config.yaml
dataset: "reaction-diffusion patterns (Gray-Scott)"
arch: "caformer"
head_dim: 48
num_experts: 32
experts_per_token: 1
patch_size: [2, 2]
depths: [7, 7]
widths: [64, 128]
batch_size: 128
Rows from expert 14 of block 7, named by matrix and row number. Rows with one number belong to one neuron. Each number is 500 + 50 x the weight over its row's rms, rounded and kept within 0 to 999. All counts start at 0. Numbers have three digits each. After the name is the row's rms in percent of the matrix's.
# up: expert up (model.blocks.7.mlp.up, 32x256x128), inputs 64-127
# down: expert down (model.blocks.7.mlp.down, 32x128x256, transposed), outputs 64-127
up.109 100:498516569520504494405583444405532505509403385502436474488471507488550436541515491470410494519547471518495560544477498515453544503444557486493536587522531498519494532443473542573464400424433435
up.110 108:424582471450568511506550484466448524518562503563407413523550491381440421514528403452554506463550549525492501578541524492528476534466555495467413547446539495467496485416465420532428513423424453
up.111 112:453476559488555525386495454486406484520552549481492436476538492558450516532445527671530465489526528544514477503409506541437487458455577502524524495488510562507533407541456532606476479591510547
up.112 120:556556536544506507395511532466502502527426488379584466581451558452539488464468440498568564483438541486526474518462396508479500501547404571540466461594505536477571526549467456489495595522575509
up.113 118:394598513567583447433482583473517394485599515438464504481463520437518458514447583500450524459520466530464529562521521495467554456563506501580523476528440495501574609571436458510513502491504480
up.114 101:509497533525491451490447501496640459513445480513553428531532443464544494459483556499608555479432482465417597590397536428538557446512488485509487487517542566374527460591513512549515481494571455
up.115 117:442581502514526459461435562488499474573523580443452457421574524507442455530635585476417462570626490516462543516605448484548495568544432530500524500510405546523479443518492481454552493532552526
up.116 075:423554504527446565510604452466450465550533401543438459412492568541572462564515486531491494561389546457603453409430450459436501511500427520465526515484401532566439431517474459559503492463467525
up.117 105:500561577532426557456454384531506456522466462589408499441499589546437462516458501514427419450542490562485555585496560483394454534521426449534523510532522544454466509471499485463456532539578605
up.118 062:562481475468452538395464427409550392483445455505635616516420427453486428479535503535480412497480473424485582515535474471468517457443434519491562532507506498469538521515463490527412507462451542
up.119 104:517416443387499575475506477549428490523596537532534435578472436482479514446464529554417497528538581450511473537433557534448507524486534496400557535551432517550491487454446440465580519581535554
up.120 114:482452543558508522463522464493427459456499514463587425572467487541486493573538473474476568478466474580474469486545507525531479461502449529488445515510495522427512503613503365479429576522488475
up.121 103:535471506516526589454463637496465395593523562569494513534540539539444467493552464598500483522468396543508616558443514508596454486479545495419498501528474510502551577450500517551450538448437498
up.122 113:530476568513399482467518479610411543499449495591627423562485505592368537511488532515493501526574508571448554540381573510482507501424534518428561551508474514499581524505540441533512501516449444
up.123 087:456397623554534481484479492476622507530473457459405453534490457429534515479525552430457504472540466492460546503516555460489535503432476494535494487562482437565437473582489468502439563514476481
up.124 107:500602507543466453514518498507515535589525567528430446447508518474563489487444506404535419474457556430470499448558523417514550577437488454399433420542431547458529490522540487578538437531616464
up.125 106:498527455490459515453579439528572492535446470503496433384431498476545499605471561522581474509435433574500500429446466559510477500466473573539527481500495520615492409564508418499520558445491496
up.126 096:436556544494514444509623503583528489442556483559491354478423611553570478431508467426530507517445564495476514507472538489503448547510485514575514479416523514525438485534467403441491481436428444
up.127 110:474562462468519475511514580483452465535391535457533496507557591516527481403390430550455455459538578483453641473504538475554538445545479531556519498489496573469589455524615453498409463488535523
up.128 125:411508515511376485489459523519462542499565439440530500500524523491407482471504438612524513568429461425421527544494567550516521480498505433473510441535492446442593564446507417430418607575481527
up.129 041:442456577537493448466448451528562428558530498494531488529457507425464437420543459454456489471560458548517459527506494580443560497526522514504583471575460539539470435603441487533519515580401413
up.130 119:466464528460564591445453399552401497562565531469519581542467444413435456520429546658483548531467539461420579493437533503493576523393563482461443539580541487456480540530421505612450459593471516
up.131 104:572494600598497517468525436469491617591554517623469428433459532499542496324500445459582457509460505555432528431516470431500414487529415517513554530565548478534476452514621462517573475631550556
up.132 110:490516517510456535533478547446463430491520452515567520562542495470495477437537471436476546444505504477547593457511526529594484588540508524510546535458521511562423473456556554495455494505475531
up.133 101:473488428518420510487504558560494469530543548475387488401573562550491599631464537532420553531536549403524505522502418508468538486550448510475436463548463587489477546518539552529458423492534512
up.134 118:470521536516509522488541418541451489508460400421443555554459442559527604461482596513548450488443459571553526442488509537452517433434558519470511446602451475510413496555477420557529541486442537
up.135 121:474518499510495536647484537535551572490608504498498546462519411575494539478451588567537459601521551477427507436484543486521545453497541474544421444424489529475481488482524526481484523521585543
up.136 035:532485503570555573536475484457442457521518383413550496539520475438571460466499553488549503583496421496531502495543503594510510503413465447629445530540517422435537522503477473514428488496482520
up.137 119:487519456489556552564451508400531528523459476495508525457405378474429497553491438461529455522438436545557479431512507479459490500591514489487422468514497523444599544443404506539485546531399558
up.138 101:438487628524498505524433421460478428478561528474548508462548490596459529474457504553521505526463503398525492586517455424450466474489533455451491396534504445467447470481584535488487565543470525
up.139 087:477567395446535465432603536535468471495456483447465539457428489533465545500527409476482527591551527442513519528438516482469412541524481461568497548479495513462561424485471353437493428503475422
up.140 139:457508478468459498532514548421536491504519495488524530532461483532541493554402510499579461634524565483439420489564495400588504547493552477478484499532454547451544527591444507419485532474479448
up.141 116:458554544551520457467422528521525511436495583535499406560591459431450495478624501531483420499506502493505501518494595523429520460559481458424421521513542458408442579423542625578475484514513553
up.142 126:502441476521567393444429588553470565543422548544529521515435501478431498587437526590469471555431483459475493478510530461392524509481496510456495532505562481525562567553482618477489466575515527
up.143 083:447525559490415508563324492575516549539476418540402505475563532526506516497568478482514528518524429538504539579512449526529537456477438560460524492518461474537572487554490492438480475432519482
up.144 097:478543480505417565495460631533506471475588507563474491523463549557541441372523416421487509539552478452435429494436496461481539552462484539448539537503487636487478481517447463586435377508562485
up.145 101:516535412534518519468625568490562562456418522485449485488475489437466574457467518446451510383532489531445592494565517531566464511590342526498547527516460455416543512562459458481542596490463546
up.146 096:542505464482494506576454474530468426526492660596533464535530422511452597484461510558394526554462525593532442524562460442422416541417475498505493475469523438496521512496539450422374495475491528
up.147 084:492501559581528459456518494443508521458431512484523444626448423537515426388438508439520504579586522465462503527543542425452465453502504495509511511459471446527562471477566443538504521526436484
up.148 084:457365547610449549414534575437611515470536509477469479527511478494470513532525507493523482487441530447529485418516469451501581472567517404489420497489517524428570565549522576522482464522547404
up.149 055:542508433535514526403473538516480393513451435495574488561537465516514424566434574469612464439541531487456506499435458526546506382547552567462513501546517487383555575545536470606498593469486471
up.150 065:526429408494544436516442498449477426553583479449416423575643525527583477546477563482445508552448471505472484463496506482544544426511507491456499528521541553549515482433510489548496469452512506
up.151 069:527439494503516456433526523574471636512512520352477544454540428441450578628460440537559476508451501477549511439525555509450476501483539486446501441495499556557473506532560553567518560565517507
up.152 079:486422549542476489528526571565501525515447447556498480535485578498511514562548388551543427559450448435606561514424462460577489571545527430479555430429500459555452518445497384484441491515547513
up.153 118:420597491461502545547482511505516475596455575544517457425486508512470436547519508449538523542541577502473431541412462580512537534498465582548639579432604554502359517527479502527493523460520529
up.154 079:468549548465565480522389468504505460497479450504502499490537525499507490492512458491505452510505586455486541612407456499411505475586521525504520395460500508538424518514589598475490597567428438
up.155 102:491529525431496598487520552382576549519464601605526518534553466526430462542499568587470494421536446548462490465520462476530476429475569499393495498467525429491585442468565443467485410558468490
up.156 097:435517552549473532520547431459464496464435465504469430568447461530476471543380551494488528514452549548509460521528505446525445529567603488464446489487532512434429481496436497447495518540443536
up.157 119:468434559489511543490541514499444486577457436554378465441481408537476474511478504429551540533509516475645565504562459524473534416560482552577466431497536547513528465480556589442551498469464467
up.158 065:440475461409618506407501504554496528476495415441459533435515476508412491510538391529362442494575462516482503496560611486487555523475475593493467494473440570444491500543576471490521573549491462
up.159 101:455463546526524517527464444504487504421492454402582553477514486416446470453585541468454516586510507448467526442473552480409533565540470499478435531461514429557528419484560564571566531611518524
up.160 080:619442428484523505489573523498552537527544455441481497530458529502520393607529483467519487567429497476466499527488575460507458526509487420503484483407536547592522487474534435409507397519423509
up.161 098:397534566526513537452471464550493449436467461496496513435608516504481398478450459510512466451521449547471467460482496498485390507512535473590548481506545504533499582505557491548342520563552513
up.162 076:477524538483581461577486650475559461541487517475478500482515428499429473494477484449461439488514504421439487554469514522480531510420576536648565476569439575458488543476462464522571545538476648
up.163 091:495505449478567590542549485590446515516528482581542479371544486483463562371453490509531478486481550506482539466474553558502548519455480485432540433503502489492629391478506543450524496517532479
up.164 107:496501436483554454523548520471472492544565577523506466527530499429533394542429563489494497460459500409492466487496538488516466547506484434487475487464438556480462660510604473548487571555454469
up.165 080:481466410574442483514516467516559481464552389543477528489513451494530477520450567511463450509530463530506575471462438538533622577451484557491506556477520570477463555482503493524570505446571521
up.166 062:596427520488564557365465615550528525465506497514543439429432519536540569446495552511511622476491476522525481478443466459581497494451522456545491470483535520541472612455575524523536469474531448
up.167 104:532444411453526427523523437431536493483554459410583353568528463440552508433517483539587487454516540533476561495561428467497527608513530562513465517559504539468472521563539455500434525548407495
up.168 100:515524494480518569450527444537629511526446535441555500535441539520556460444405513534463516602381507470491539629518530576517462458445539523519543509480495511498562477491496383577469560474483395
up.169 115:438457548485480519515413522520430532552505493416471566520509559535530544469554517516415543584464437464557533440512624433499534424439516446508556502514407512510469428488524496557449523441531503
up.170 111:482447520531571497478570544511502498529528494567424471535489373604428548520481637479432448545451518559507477473447554487497476475522535443503530409569538488485434482575401461542440487575435533
up.171 086:509424479536504386524486455564485499457422482438543439532606498478497462562573487503506462406506393493605477531579611511514505517581475349508517501460450518535458504475511446596495474513392642
up.172 127:540484468392535513440566524562447458466469496502499440560530465485582474525515539537470478564463472452461473493469501491594562520521515525482628575506403524495459465494610565556494466509528506
up.173 106:522461509597508432488490510512544529438495489593496558410480527559446443525541501484535423481507526526452564508501432503543443436443585468431554605432546534526511564526591565518515502401562454
up.174 074:516365469480547543548594531484486490484522456536437498542447547512417468535461455539478495531366627502507542497510513446480466535549431490453523521572464438493506441550509514504515496623460487
up.175 101:462428482547526558573548397484354504538569474412635580561466459431531540483479517485528567575488520452541528518441486477540514449531448477396552492553479515505549471531543551525513449519469440
up.176 132:479557405475418565474500540565491572466496532463467564383456508557450496427489474505427538547436475459481485451548441476496469541490506544531457542424526569562477472479425478410539403530612445
up.177 107:461486516435475558520443530507432502483531383671520484465483464487424544559548479430487479505447546492539563544437476551523478563489549516498545542442491367536423438441552505447572564541599527
up.178 113:468559517608514425448451575493490543440616554455448515523529517452559537432484553530502522455491476530516613555472541469501564457521539527476432535437517525516541507554412555546455514497486456
up.179 105:483444584480435524472422511541439521564458552409414519516384530504535545487560518513545518496501510473481553434538456521547494386527511569575495514443468502451601434377481473486495534536588509
up.180 095:560490441495469470485565567511526482467465497454451508478473573533485520495501529491450545550496491385424555605596452452533511416518547483560416488456466479509507504514551494451386492476475377
up.181 069:518435428510528476501466570427596480482477555525477481517535517491581464544625507442483532471552530544506529490376484473615465438420482455503564457461451446519478603518556421533488546474516559
up.182 123:516478533532497471445534479517530451450487483483460489445607549438518500531529488507537511518467492565475519450546485431546556488444470491600448501564484499444428534467536588511539500484441478
up.183 081:496491525433502435568416587469436473568525459525473457500508484452576464498448572612479470531410552516390509534551574586530467665425560476528435519503503514526553585467510464507522542424496430
up.184 110:561472408435493423485576601508550575547522515610461483376537484517425525460552457402447438477495538528510468459507531520539487532454420446446498444430592610545495454523458452576494446495493512
up.185 080:551474517555549563480518492503470552540546545503568543497472552532489529472433568481553403414425536562504474477507533436452530572523484483468469412459479470440453500539498575567538566598552482
up.186 113:469472458522510551545583471417522442467576466479472422560425415473544523477514478525494554514437540531478480475504509532554513519543486382498516511547533535516587557466507393438444599493418479
up.187 113:470476501541496501454490525496497509433501497517453479504410375558509508516434410525489474535535503524562578515549500447517444460474460482361483526480557497571553548480562489556412589490469499
up.188 098:514509474521490567487466472545513473464522503516477433530482534524521523444564501486538476474421497430480517555527520400477486393476610506455557617444529522547460568394529489369557428450476558
up.189 085:500508472545593445468515565466447515603439547422464516406578586477504517526518470569414395525456534632576566392529561483448413541493579585480460483484471497545503510412429535457506524505532476
up.190 089:518452488529501472469429434514452515486438481523597496545474570472443445478527491538367542574519522521477540545525538501471459408519477549492480567485542525554609436447537482514525595511496499
up.191 103:528538515456508490515475601469546510518406501425445619416558559556486496518559588496515452490477601432449434485474439489496469487404515511480563521500397537525525474528547571515503447507576480
up.192 084:514493505483435493572567466536476569458559482557441419515479421388539385533541490491462515483433524532501496489480502470534507544554530505461442455505430471398511580460525523495513464478460532
up.193 124:576585597496537447592435457481553501454528552459472480551504443489512509451448510535450528489435509425514584556583417585484461499496472458450417513488475523574487530472498459431489507555466539
up.194 103:568574496512495452507454515513527504508529492490546467577538545515527353514540492475487434544449588493492467478453430464454560424492545506478501507514540488496522525532508485431470516448471462
up.195 094:375558432461438411482548476493498512561469401512473512571489570507588470477405487513425596502437525565575463444452558484476551481493469542463510548507433528531586480484530383556510537529573497
up.196 108:550578453498408507508534592512419425529516509610493524467466401471458478515465480496433530476445469416493624507393431597479476554440502549500517483491547461555445442498487493459529519501514517
up.197 103:545555443467507539595559503460487550431588430429483519602547545501449406493558473459531477548494454554532558523453461514420517556506517448443485455444462556380520447451522455533460497552552536
up.198 098:541554557443464524544516490555494514586522528408435607479508456510486567511430463446448556474475524441535497492442532541483536489497514480498506522442507421463403460557463575598490576543594581
up.199 114:426454433566488522529483624529420503513503494483575409525521520522449536476429442455538381403544536536573513494501558463566486617493500541531480502477440511555547568515428507437536506550588522
up.200 117:574514501489533573407500554517457455491503516506546454589555478513480456516468519465480469478534468504515507546569528508397552512454452518521569466529480569539588452456447435538399450390447346
up.201 109:563510435469561508518454513510451540544544590492577542518566513465492571521472545583543476476545500469439478544499531465483490522481503563613532529501472487568460489553513415504570527560443510
up.202 116:524495505520488435514548458475594457529364452503431481488406500440485502480528458407422491498505431486496550636463489461482461562483508499488588472406472544471490548519558605493541491430420576
up.203 084:461509505513483517489498424537525475528479531452567522461498530419596444538597489546510594575540463532449498465512501467481487490391524464461591431482494635413523574564525465475483535442465458
up.204 100:448526487504440519406505484497460602565549510532450506482635419552500586469464472528470499535531477518443517499469480436446441490515516533534498468469398483539548443446433414471450482545463540
up.205 100:479499480525516570534456528537472546499442551620552365509462457497453540509549446496502442514573436566438545590517528479486516496458529515532497511526565365545467455510480460453480523591494500
down.109 098:483553533444440446484547556507423495464520493503580568487477539517458533490580492515458586486487433418504489470510507483457513638507564495442528403572561435478434516494527565553496478485520519
down.110 099:494500469463520471475456455552494408506472627428531480476497419552537498543409520530569467519536471501440646574459452493500504575406607503490487547444500475494606516559541479498534460467519493
down.111 116:504499470472473411526372472498530492552486586496505544347442534491536497497494515540481473539425455511520430490464527428629625490531596574496556492449583498452531418442528531545469568494474530
down.112 117:518509428458528546563527506518639461569482462518470445493528543508498545494491470409488487559596463539509473562550537505485497471571542487565497480463515505441453480407548504484381514503537486
down.113 109:482449592518534460551499422514556533542474491432465403614470451534504454460508503454489520544554555515574433456449484536514618464533518429493480465579529483502504509471527497405546539486439508
down.114 095:512503462453540531496539594474524520539525459365478498472396521450505540476590521434551464480505537465446594417475499513527605549520520557495498453486530436550646547514485438511573471540509612
down.115 115:425574557445511456537525527440570459481445453508535492518485493519539437444529445501495528441474537518517495561550403594431549575520549447378463624522488439375550565450487497478465443583475547
down.116 072:417567545524554507494514495430447457480476565475477511565555469464488557455445550526426566465539474467465481578452486593542598505420464556473437528398527539428494489519518499500588410446565481
down.117 109:517490443630488429514498627502518524534541454560520574432437523509540441572510490518506454570516514509546429536439535558515458435558458472447545461554518545441561414583477516408435515422417525
down.118 059:456517574550578501465481483505483544515480492467532535525523462531503622538466595536484478511480461605498448523532466401474464512426415533506505483466652530527523534507509561416504454440403504
down.119 116:530451572549466535584375511484481520525561451565475569455571519527471510468405436467426517489524471567516568495450431540595475486538540517449606451517550520497526494490516427513542491528540509
down.120 117:513469541639452466458515504517506499488489505568567515487507431502512449476499461459526451562588539484466459422512580533557509476589427532632527470434485488355385477465429513524483572369518501
down.121 107:496463544494401456577489508472479492420440524548433514428448525447489499530566581513497398499508475471516591400420468482524493418484616471511433481567572536659468529504523494524479473452495498
down.122 116:493453422513494478593471537544434466516541484483551571517519472523420500471461537450490527624454457571502542554535477517506558543452553585572500496559495446494503480506524465442511520521606434
down.123 089:578521464444420534508538502452420409476464524472444485512440534564468512539405471511570493555589440547557622489426543481435514454536521465536585510469490555456624486571437468519530485458509528
down.124 105:521537486477416506380589522487387498507540523517536488520462513485577533460570477519490468515581605494437454474472533542458456530522438490426460530488498467554529499552546515558474527474507467
down.125 091:455608424502561509487457527508501462445571522448526411560542480494531537551547489513507479530455410517554488482451482487597527468442539580593516435442498486568441540538499575572527363525528489
down.126 099:447428449478567519614437389500491475488498523442426450487382499541519461655498552450605448515530462499449433485490497444569474439488551541514467509502465523508537443532537528523465425506465486
down.127 112:549495497508548503554535528466586501542496483384519532474472468427580563475571517494494459542494456462454397540545487541454545475498537478543448554467502493563545515476464385556513502482474489
down.128 130:520485533532469517557516572388450358607542490466482518473517532417510592505519525542641544449490611471408515483495522426496504479469492395533521529547438534505499561449498533447526482458491554
down.129 044:476587548490494505536471484545476479491510528428428485443450489571491656466477547559484486455597515578526470455479503427532457416428565510515486566527460493544453406510568508567478493477432482
down.130 119:491445516439515496564424482413454416572442568546486523447468381474464520589512575552571517523374503501459486451554523444531576484449541559566461463531528495533547426516456489527605523499476516
down.131 105:508450527428512521551609472580478443399424572525555557508457525466536541525466469528497498530544523430486474541479524473542466485515556540493522544444514440419443464518443494523424444455519514
down.132 112:522491490460502507533497484531555519449471506468512539540551496502539437492502497441531523540494474507499599508458451493432532580484561555505440511595514474519499465519524494595459413373482441
down.133 102:468496493500466511454361464498507496411496430526375635504533505477535393507517475490444506476531527516562478603495569517469599567509542470453520521459528616410452480544422490474441573544540559
down.134 111:555480402653471462517448474483584484544459499531615534566441457470519396619516485578544501482446536481481513454568485455472505572430458462537546462521506426510536578461452461535478544422411512
down.135 111:460528536478566546522459445497538474565568494519524455604456428625531548615515486515555457506417569459508489515555578451524607487471434507434529484517438428545529516555421434496602498501481421
down.136 042:417452553557514586510554507514512516482453520552522418486579378468528459540487519498448456368494498546520497432501451466501500439533446536540476378507533483511438540509518500529555544456414467
down.137 116:548487549535463422496613436479508502573563493564453477555493536488493490546534483591477516492509436476480600504406485482485537493527537429529359457576504558470453507575442474475524499474518563
down.138 104:448469506536510541505563516535580543467540445526497535605505492536528474594526478498514525510486561504507480418523483492459561411603536488388536476548438435581532527489449534431570496585450640
down.139 095:487466529449403367474514407490509506505514530546505535432518598522546458539484601601537428449528527493454468564496505563471453438551493515442506502475511530451471474541516582471418453539497577
down.140 126:618451475505629559473556556504562518509425480472512608497499501480544500492503492426499589433403470436498578493525519483475478522557452480566538460452500443562501493497527506567513533395534404
down.141 118:430418458579495481499465525512488438572492561534492558502456411482558468454533502451554454483511444510437397453433415410485596517487517453447531425561500490553535574536597454424451416520594535
down.142 123:508512475520560466463464492543511626513533477494433559405497496519418482560421470453485445515428488510529537566484481448402456654561551538513513445526516511428583519484507473431458521554520537
down.143 076:552535623430530531456546538584458470470556549377516422496443501483469521560407466542480375520521494533523535584437496582539566451523487499431510498481491513510508447580529530448535557494517464
down.144 100:525503546533575514481508439432429438439404533484546531459448588569505467478548571530491444485565470546366393460585505560498487570470588521442530645487554587488507525427560413477454565568494488
down.145 103:514448498413536531514580440482556522502506375507468522523529586521622448497462476476527499616585494506481455585465470632424490470404445535458462452496498402526505521387485520481440519511465496
down.146 091:463547470492541512483494488408463564566476484524535538544458380493484442514549555436480626550518451539570503488558536511496415324534541523543501501526530505496464554436459559505559452509480433
down.147 091:497510419517550504477499501565476590505417500455521538497543395516483547433563416515532458422499436475506512520545560457422502470546479512633521493480519440442475482484521457568500486476508501
down.148 088:412551529378382493386487561521467544466539474600425420484609485471502430533540493491593462545469520484450494462495569474566444535587507451499502522452470500469583467501477460515544525525513484
down.149 053:446434634475521499542503436568441424414487464607401398562526499494511508452570611486480529569548464582418489448500601512449509398512456536497431562555508497488500431426568559557540482560523534
down.150 067:408537494527544530443540517511477450498553487632522579519528484491432587525471493472445474451531429535509488533535399580588526440487491569455474519495512438498476513441467536541488560475465508
down.151 068:475548486499529491493477521515400465527505616444516463501452429482445390490486465512521561459537400395455529513510486462588445454523510558539436489566465493478492564558459528481496545512451450
down.152 075:505579472481509620527479491550552469528494541519528448556481522449488472486446473487535539471477476525526535544486551498542410431447413547485541511568583531525489577407432542603459418424548552
down.153 108:404577381503509532534445422496496517539432507443417474527536475532419528481501509497521498455451442565460497527624452555402498495480569510459392547473573620567470464482520537447534480482514568
down.154 081:470517470512525564514490567587491453495551459423546364495417534578456601511468543486590621470554478499487562514606484410500482471487468484498557506598560541572475413537556498484424470379456474
down.155 098:422467406520613527527467569412520541509475514541446528565494535479419441593421493526545485432439524520578474551465514475505459494424545606499510474427520500498493522533473424494508467449388501
down.156 104:617498453535503491544477543550485576545493473508450449527378434507532514589499417607569544503468446459492438569533550497526469518565511514488489443505395403510480525493523587573544484516554488
down.157 129:506520426518467538455572463530546500531527436438424411503430596506473487435389437452478445467593520502549537499391481427436425557499474516500492560561466497488489485466490529550494585444517511
down.158 058:461491510529544442445510437503562532399529519559479437448509516417545557574530496487523531460516524591478553395498476569665482475454438436412487532486457540595574442521464462495557421507459508
down.159 092:559561529559503471409487582475501508495468445468602459445494447559450415550540552579547545532511539491480398461475445538562515509481502487505482482483424579489580497481547484503369495502517511
down.160 081:514554458488459462562501430500550552607501568530478567485450534559473418567536534393504484553482529554435563508418496475562449564443541495568474477472445483443513512483468602551537488486509597
down.161 087:513504520455526456553481582501472448505528549482493524530472485414536597366642409459434509500570557521461505527667505420482493589501494474488514509479482571495470457497446488522532464430572530
down.162 082:553445515467523524489581523569505532592514525442483501507515421502423531543513569592529511427453632457552576420568472520447491469496513483437460532489499474480561504531451413347515576537478488
down.163 084:517521585447439422509501531463480425500533437466543597517579460393573557508566490549481432441548560446478461475531417493559599551512501474495463538486545524564474393422557536467468491448496428
down.164 116:514465482509474444475525504526358507488455487506436392455535529647523553546531559516619530542443504550447436460495540498525522444498559570402498513536471505456502582511508567558504528563462501
down.165 088:490546404487438446441428548475512501517561473583554560512470510603507554471465443436627517495497515472486510523577464492486509570415536498506373506544520442443538546576496531514534546446486471
down.166 067:428594491422554626489527495467475530486552491575528505460476514421570546461472393492399499492443466489509473421529542450568502490472564555471516392471484523532521493554455444512483541408480427
down.167 094:570501435512621472467499533489422484560480587436558434498572545493464487491505492546515454451491560557460595477469474454428444453477546540583456401446419509515486553458531519534436431502548571
down.168 100:514489462403510449508621476515534531440423452519483474509480451436491576501509482400476538454474488576508480501538483504471451455516497460635560565519465518573530506565490480510487455501514509
down.169 109:497465567464442494558625551360509504496483609558395491499556444483469444545537486511497531509471537538511541448509455481442491487555449453472522510464414475608529516531546482507505481518458518
down.170 104:630493484535529513454481505424530526477465498538539387545455466530513464589462505549418542508473532528498569463450439507551489455501547492465453528542590435561481500461497592565482475515446501
down.171 071:529512570495480576582548440430379500463501477553490564471532555495576483443501514473500572484536494515525424625431513480521462419512455518500676540489491470557481512545455476426474477512543469
down.172 135:457449492504445489529523489425380423479487496477553559598472567491510539435421554586532545498483477439396385563460468518532475500468548546498521533494451474556427504546559441616512555509498469
down.173 116:493435439497527461471539525521529422451513577539544596441458502544497455497542483548474480532501462461452513526528425505528507537563460472511464432443652482519510519552562524491494549521484461
down.174 074:440443510443557483532484578464527469541494483530457503485561474505528530546515499385519532528524528478524548572480488335520511566484496552557566555410464482533494511529494542503484459504512433
down.175 111:473432470521543488548499500472529534407466440545467387490502456491523469458477427436479497426483497549456495486469548435535531510490484573492516518456524534465387554514536546542449471537485489
down.176 118:521561477498408496542508494515573472543423533524532458456549555438570480410501501456505499549606456567463467440485503578521514492478431592439512557501548483479555545510489513486482480493468490
down.177 113:581481489506482519498480614579442429494474491435474549527559473494508553477476488412504514472549567498552523498499491482523450474553438545499548460396497505407489546463520487508499512449550422
down.178 096:510544459495386452480481443466476498460512534383472562518486514424417478499603497486521568586505486543537502489424501519430564581469495549541508525590492559468436596538502511468440487500500601
down.179 103:545465492383499506540589533474475479490471489579477422499514534383465464500520511480501464518515495416516489569422599510508518436441607436591433541447466502514473473437461453451530507406552563
down.180 096:488548459468405557561550475530508464488663452424511508535497519495566510556491465507479470400520558479581480462488521440441518527590513453471595408601525525497546467435498471609483526465490440
down.181 073:475487459503522546505420499557530523576474479516549601559516441466577509519519544514533540489525444547460417496513437521483374463478500546470394483563522565418514572465442551533500472547546499
down.182 125:534430554559504457637541479537546499535575487592542499521523497457411567465483422501470444453609509453539449503472419593474465520569480467402494516488564467554493495478510433488556537525649453
down.183 076:573396534414542487457444458522446489521554553402499520502511497418439498416497484549466464490595458399463533495516525545500485464483489480559576491528533545517510496556519531461497478379459550
down.184 106:458586379570564456368526545472539619427528517558425482514517476525451460518583520557564494541518507484465475389426539517491425474532570590503479540478554487434532509521511454416551472535512455
down.185 081:619472551511492497557525522541477511510504577483528421491488510550574492547544479546486457584471592463505484531540509491574472529479402549522534556490498414494538471499539520489555579567424426
down.186 108:540567530529525452493491401483559484489485504548534506419512528384447443565562460545549522415477508452482509524474493409491508527549542508547527511550390494459518579564555597531365521471497548
down.187 112:536593471472583469523589459420473442451544483483490525459445526444459471488606492521446617500523434417553518451541445446496437514442506564522530515521496478452518447537493572535628498465397451
down.188 098:457502450490513617439504518506488465587593441431507593420474444516490519480546487423484483504466509504509505528509447481408484579490537496493524553489553505537520545551478441507523514496571582
down.189 082:530466571445494434501646493466428493574451497542505518457569505487478541448448496492481470563439472476445578499583414558555577358509499478555437453459515541460546566494477504459515489583434614
down.190 089:555494586490526539477448462513456456486554557484509433548469472601524504389500480436510535521508546493540522595397508447520522498592455471580509496484528499366475538440474583495580442531529494
down.191 107:517440515393558507497508625542479529505496590444513465572461522556470497522505558500455531465524444476572477496561472577550533475517474551476544489474528493616506488574417438494486534557512543
down.192 080:532405478461535535395483471471511568635553468446516529380474501532485511508517476549517492485534458500428510536475483493506431682487580462447400568441544476446490535465548496556452507522516445
down.193 115:493477399413553565479507489562534473548543421483474521556477551513376600482623472446527492522509467460497571414528467460527485502544509498485558457575329473585508551513433570483411449453451579
down.194 108:489399528549544466491545511469349612585530537506441535523515518536398434537475583481589508517502478475502458529559561561402482508599452536489449546538469444442494457476499503448458546472475474
down.195 097:442476545599506491558514553447512562489482546451495512542537406513485533469430585440482474512567496527517480449393480549491468551407517518535486509492382430479458531497513510611469593542595408
down.196 112:568526439494522546560439565498498519458516452509504440610496548584474519391471541525531420498421564537493520479524447494587473527551498470444598541537535515462637497496447568549485535594484462
down.197 096:501526459488492601587552539641464452491454587507442481469497496569509447448481505365628513496547475511477584443656542501500429499536483478501482506534449410509586539528568471465424464462521545
down.198 107:522581433488463501534531568481468520552513495475512485600544448510472508569533560488491450306515497534592519469433632543532566545480520464455513538419495452499389483447442515376447520571458501
down.199 105:531533480437418532599565485503487513493498481511387488467468515511511424525495506444512466533577462442475537526434439477503439461431531572563410563540513416454499585487531495514541470497486445
down.200 114:510500513542499505445540428476467554417397605452556552497537459498562578449498491485539505419562464541568528591552425483474475553530493515611512477532485451561428454525494533566563434472476474
down.201 107:482501474555433549515492435557460501506547463492482383509422481508501451468442530527508499554468515473551558514573466504543508517468484524476469541578515515537532505553436463524574535516471528
down.202 119:450429497506490446551577483531482543534502505517463487588418499488488451535451506497597521445491500511477456481459510472564550535483530566442577464550479393578558467501471547608498450496374482
down.203 098:424468537496525453502622480428496529477559385573496419453463534506451515494470514530472436516567468490429536468534626366484579481519492415551483585434523559536480460515508490522519454498515511
down.204 109:474569581477459508527501459423458618538407490538493442495528505419569541484499423563518502510443538481530542501449439555540566462432531467467440494482571480509462559535512484518524518492454505
down.205 103:525477461490533504453531517526469485428565407481556574490462485369463561516389545526494531467424553579518620495459542425481460395547533538486499447507492515478659462496561549482508428444575524